A small image classifier, trained from scratch.
Model: 64-pixel images, arch swin, norm layernorm, activation gelu_tanh, patch size [4, 4], widths [96, 192, 384].
Training: soap at rate 0.0022, batches of 64.
Rows from block 3 of a small image classifier, named by matrix and row number. Rows with one number belong to one neuron. Each number is 128 + 32 x the weight over its row's rms, rounded and kept within 0 to 255. All counts start at 0. Numbers have three digits each.
After each neuron's rows are labels from the 100 images, of 14976, where the neuron reaches its highest value: "strongest on" is what is common among them; "peak at" is the part of the image that holds the peak. Only what is clearly more common there than usual is listed. The data: histories of elementary cellular automata, time running down.
# fc1: MLP up (model.blocks.3.mlp.fc1.weight, 576x192), inputs 128-191
# fc2: MLP down (model.blocks.3.mlp.fc2.weight, 192x576, transposed), outputs 128-191

fc1.533:089132135125118133168133178179112105153142104180120198082099058129091135116156150132143120113165143087145166112130130164172154182071191135069162151140129173174170131110123132096143041169120152
fc2.533:120087167185153134176106129180121133121089120126095131166110137135187086122162135084194077138127107087156081183101141122106133102187117169097146100151095062115143115104116154039146137171118129
strongest on: 001 turns on; 010 turns on; 011 turns on
peak at: top left

fc1.189:161140137131111188060095129129166159140133129116120085120107161100174118191202101146102136122104122151175207112154178116165177099125055159102165155121150114105122165167180130126068066055195157
fc2.189:099121181132099146155120182144121127132118112130169165059130087099147112164115160088134146129142114071146131091123140155110064146154169155146197068116131141130168121156089143160135131113145147
strongest on: 001 turns on; 110 turns on; 010 turns on; 100 turns on
peak at: top left

fc1.231:117109085160076100127092154122181134161146120103151111124146156166097161134121121141162140110124137081176163163104188139178148141120119117060177185121167127104182205157149140119112134106115082
fc2.231:162137157122129095143182205160140143121100124145097149122131088130188142144174157136122164148143144086156115113095091098103102162103113154165075144108067113162149116169115105130153104064133097
strongest on: 110 turns on; 010 turns on
peak at: top centre

fc1.267:150146174128165070120159107130152130233123157168146132143105121160139088151112116060187180147124151086114137110112086105126117102128130146116160172136171104127098197182117182174150155061085134
fc2.267:133133152144108065140132094042171156166143054160075143081197162108139133116096155093151125089153178133146121160120137182140142178137075112131078075176111123114119043131107136107117125118134166
strongest on: 111 turns on
peak at: top left

fc1.574:089138137148119114169193139167111141136109119105122170062122140127161145151112188120099101103150128073068098144133154126127153109105111067148077122160083128066129124117107112148163146154124116
fc2.574:126114159143128114128109167139127142118101184080118132146129122076103145142089163152102061149129102148112119143095120087142115097096113166156078142141142120111092097165101097196157080155133066
strongest on: 011 turns on
peak at: top left

fc1.434:097114203091139142137175081168135101069162147144170147131151103067108143155096111133136180090170140122099127122103094159123135150186087164074160173129094160118165139147137138119078126122113058
fc2.434:083148096112141059157124133096141114134165188163092111151158142179132134168168120182200182164097129167142149102148206137160088160177161105117158154154149126132099133113037144167119107143102101
strongest on: 110 turns on; 011 turns on; 111 turns on; 000 turns on
peak at: top centre

fc1.521:107080203137130135080156090133117136133086178180161126112076095112107104140112195128137102150102129117105172164090106164166048090187114114147110108172120137120124145126140132131168194153142113
fc2.521:170135110118112075156150142130123080095129159162109167173089165154130120151128152081130160129113118156146157092168119092112128136110149192121053100167099118184110071125147091098149074094144121
strongest on: 110 turns on
peak at: top left

fc1.300:181067080159128100104181130228120116182135091187084129119160088124157109153116179171174162130115120119129093139094086163166108135118152098149158133163097095146137098111136124159092160140135183
fc2.300:074137207114109127158106123130140128125123114188089127117084157106172101095141174144154114072140176094174076113063119126123086131202191151081107100135118185195148102069150134103168144078129158
strongest on: 001 turns on; 010 turns on; 111 turns on
peak at: top centre

fc1.185:125122123145126118118122169181103118145125111127047092088076097101112127152133204134147153125092140160148117133108120128107061096115089138122128192118160145090133157088123149103137143170127074
fc2.185:117095144183159125217137149131151155087118099103070174106105164109134117137128122167116144114129112096109120100120111079119130163129097131108152109152153095061087096085076132127205073116096140
strongest on: 111 turns on
peak at: top right; top left

fc1.4:146079108128139108145104115116051107182102118110091127158152095108115162148117122097068184090141093128056175169102082159096118042108114156134144140160137120131138121162146197111177114131130123
fc2.4:141156157155104154135140093134128156119178152100118115125134078136125143139118168087120062104135124132198160127121127089130115111098094121129121107110105121152116119043174095085083135084125102
strongest on: large cells
peak at: top left

fc1.271:173155083159112115153148125153083119127115147128134159116086081124131103143147083150137183104100127103055088182084060209178130143100075106115186092130095122047144210154139166115197168107137177
fc2.271:175153144134186105098085117128132133133099107052130126155199117130137124116106135119129115138099157148097064104130119089156147111095177157097131155123125157090136075133139120114119139170115193
strongest on: large cells; 101 turns on
peak at: top centre

fc1.6:137169191144069156202124135136132112096125129116095115193081177152146109081156151128200078131166135115099135121171154085131089138164088137120187112148155119095128156181145129142129131076192121
fc2.6:162164098112106170170157166126135083185145080137133177088148146163075120089127154094131145089168103079125114134122151154066125098137074197143102135111150097146125099111114157138142151152108162
strongest on: 110 turns on; 011 turns on; 001 turns on; 111 turns on
peak at: top left; top right

fc1.414:171093081126131134144099123173121166099064122129124109085072166163165150153065151139201158125168114148113138152065120102129115090132094145116074128078171137138121136079110097121167116128143150
fc2.414:207083120108121124170111117150183177155132122132134103148122102100121129155126083161139189130129115127078101157162170096136142122119145143175194105184136165136094121119136106085140128170082145
strongest on: large cells; 011 turns on; 001 turns on; 110 turns on
peak at: top left

fc1.320:078126128136123112120109157194079162087111156146159133110162182040107148156067162140142163112159154110112160166102112125158160154149122130132173102107101161116117139091110169135071125168096125
fc2.320:125151116109122127108113179101165111170136159122086138192176129064136140151099116077172138174119104177157121127145147157117108117148124138126118159123118074145135123142093133158112136121082144
strongest on: large cells; 100 turns on; 010 turns on; 000 turns on
peak at: top left

fc1.52:158160171091137114165136138162180152121166183121171132120164114066095087146142156115146072142152108062109142127074117112093176151161193119126138158121143170152227077106166100160153144192179126
fc2.52:091101147116151164090139156094089123196094131120112161123130099115145144147143168122178106172163100105145143160148152143082116088153122127117115136161152081167142208096151138100139173103088109
strongest on: 001 turns on; large cells; 111 turns on; 000 turns on
peak at: top right; top left

fc1.429:098156157127120125141096110162157100178130105172178089134168097155192082184122166090129136148112108153128115139197155127153165133115179162159106182145169120116102111178154127113099107109124085
fc2.429:134084116094186102162133139130108151153150119165136143107129092102086096114063064121089083122131087148137119158139081130137089113106104108164104139149145146184069106174175146121138095125108104
strongest on: 011 turns on; 100 turns on
peak at: top right

fc1.94:114134127138124077148113155117165098109174135174096082099126106157111156154106131148144125116150140145102081109121121133166131144180124074107138143115121120170166107141097224117136116154105148
fc2.94:122127148130152106153131129164117181131163123158171116172178140136153113147217152091074101098131149084138116132104094125167139152100083163105085171135112133136101156151078165151111129107152139
strongest on: 011 turns on; large cells
peak at: top left; top centre

fc1.226:098112041158099144101149153100088170117051170139145120145152173172100096139152177134132077159152129139169099103145158136123153125112107187135138163105102134059146090161153212132160172095114181
fc2.226:114185147083118052182105191191139103144190130117141096138113117141116155195120078111148139133160119122074154083141120105068191118130102122169088130090155119135102111142131204151140106143121152
strongest on: dense start
peak at: top left

fc1.168:083110141122156146159146146138121104136148146103176094141103130130152095157143106136118164137146099131098133123157132143148126108179176179169218167078176084083154173156123121137124117117125087
fc2.168:136084115172130137137127119126150148120119102091171197122173130148115143179132147167109155129107152157105079095073128144119136127121206087119098157139107143068086188125155150164108153135159157
strongest on: 111 turns on; large cells
peak at: top right

fc1.26:159122158090090122155136095163162103123039064098124094135125109148149122140164147112096101157143067111070130119126176144158145123151073099185179193127188123107116128175157143168197135139110104
fc2.26:085110140119143149108108104109180075144136153100120120122119129134111132102113107129135201184150141173064107131123106042121085149150178082149121149178083153162137091143140123137152141133166139
strongest on: 111 turns on; 000 turns on; sparse start
peak at: top right; top left

fc1.357:164102109137092143159115168137173137141146166121168067114158146145117140152144111153138152185163149137176117112088143161131148091132102097055117155133152143128201183140173117154115100142121097
fc2.357:140138112118142092090126152111146162072106152196082148103165122163108097144126114110115145159165105141145136090115148133130109151123182187121118111119085146128143132111189183120090070075122099
strongest on: 110 turns on; 010 turns on; large cells
peak at: top left

fc1.537:095162164054134146139150106183147138151142172165126228160106123078081108099076137114088110111165131104145094128092101141120154124128212073165140136144134155122158126180109179141211116153099146
fc2.537:130140122135123120177096139141117120094114155146164136088149153113157103187145174113182124196126122129172166107106150114117107127133113143170233098121125088068127143101133126142090099109159128
strongest on: 001 turns on
peak at: top right

fc1.66:105108177124172095177151156167165080211112102173129202116178164142146117160099184130147143143069071097125114127111115198132114133158103112122105133184096116195136152116161117152134136163159164
fc2.66:161122096140087145140175119151055112129152136123074109187120136140171119173126194096159164091170160159157101134141120136092128156162157200077088113183155114204118115126146086103078113052166145
strongest on: 110 turns on
peak at: top right

fc1.435:158098132155087115153148060160124110128142089138180109104189169185137071143122151104142169113145137100121182103081208112143148085150158126120138143088154071118092167126174132125107145136093147
fc2.435:108158098119095080106090149136127084143136191115189119115141138141113146147090148145144150176108119180106094135148109153162145172179150122206158067169103105149172163100148143127106152142143139
strongest on: dense start
peak at: top left; top centre

fc1.359:152115164068105153183138163163146133070093155090144156150151125068120147159118141136126150108141088148126081114104072118112116168163199067108089081157116119088098170149151124150199112084171142
fc2.359:177125067115127137111105193128187112148103188155121107126160177131188134147130110111101098153078105125128220125125110151094097094144088121134153102134077123176092103120161123142083102092174145
strongest on: 011 turns on; 100 turns on; 110 turns on
peak at: top right

fc1.465:060083139135167157145142101119087094065112175115120147115151096092151128135108131097141178135165101135125143183183098134143158090087105099085217131078137130168127094169139200124102108167128118
fc2.465:166111116149099107172112197155170171107136120169175145091111157149123135091187165140089119104125134127103112117083071090146211080136134152119114140169123141088091119112045132148154163135108163
strongest on: 011 turns on
peak at: top right; top centre

fc1.16:138091138142150138095094168178125188129135132131100138107097134204121080094148193184099074110097194121126198136089107079150159162172141127061093181153108134136148185105143122124091127104140121
fc2.16:178105068073127098113149089112093129088164131116064090122197131129093102112158118151120123133114087119113133134157093119171175136238198108121184115066088167121157116153129172101147105083079189
strongest on: 111 turns on
peak at: top left; top right

fc1.280:147069035105117155108142037112078144121081166171139126095142141165169066092114222140155066149133106109174118122144178158175099120113096154145119144089175159121116131130166120140154200110109187
fc2.280:140182133124133078113104163142108102136166156074126139122128088074150169171112117097097136187143125164071171097139152095098180152171129166187122051111151145085146121145149172136177082090098116
strongest on: dense start
peak at: top left; top right

fc1.402:129104152121190125184084152156135190162064102139128133105116115133154110143137159079105079220084100099098121162139161141090179105151152109102073189140160123112157096121177135073139185097139104
fc2.402:135176119099049133087089096149137072106114100078121096059103171156144095073144222135080181146131172106129091096118109080107123169106119134175111077027109196105128136148155149158127148131079150
strongest on: 001 turns on; 110 turns on
peak at: top right

fc1.274:154108065145179168073079122169080113097104107103130164134100107102137104155072190091144059165107107081119155101156181198166105094144107135143094171120140095133112160126188071107167164060151150
fc2.274:098191093178129118128171138129103196112098050055150109142099112124127133165105106095138183183154188117121122148193149171131176146190151162139109086066106118125180152209092137127154070133102145
strongest on: 110 turns on
peak at: top right; top left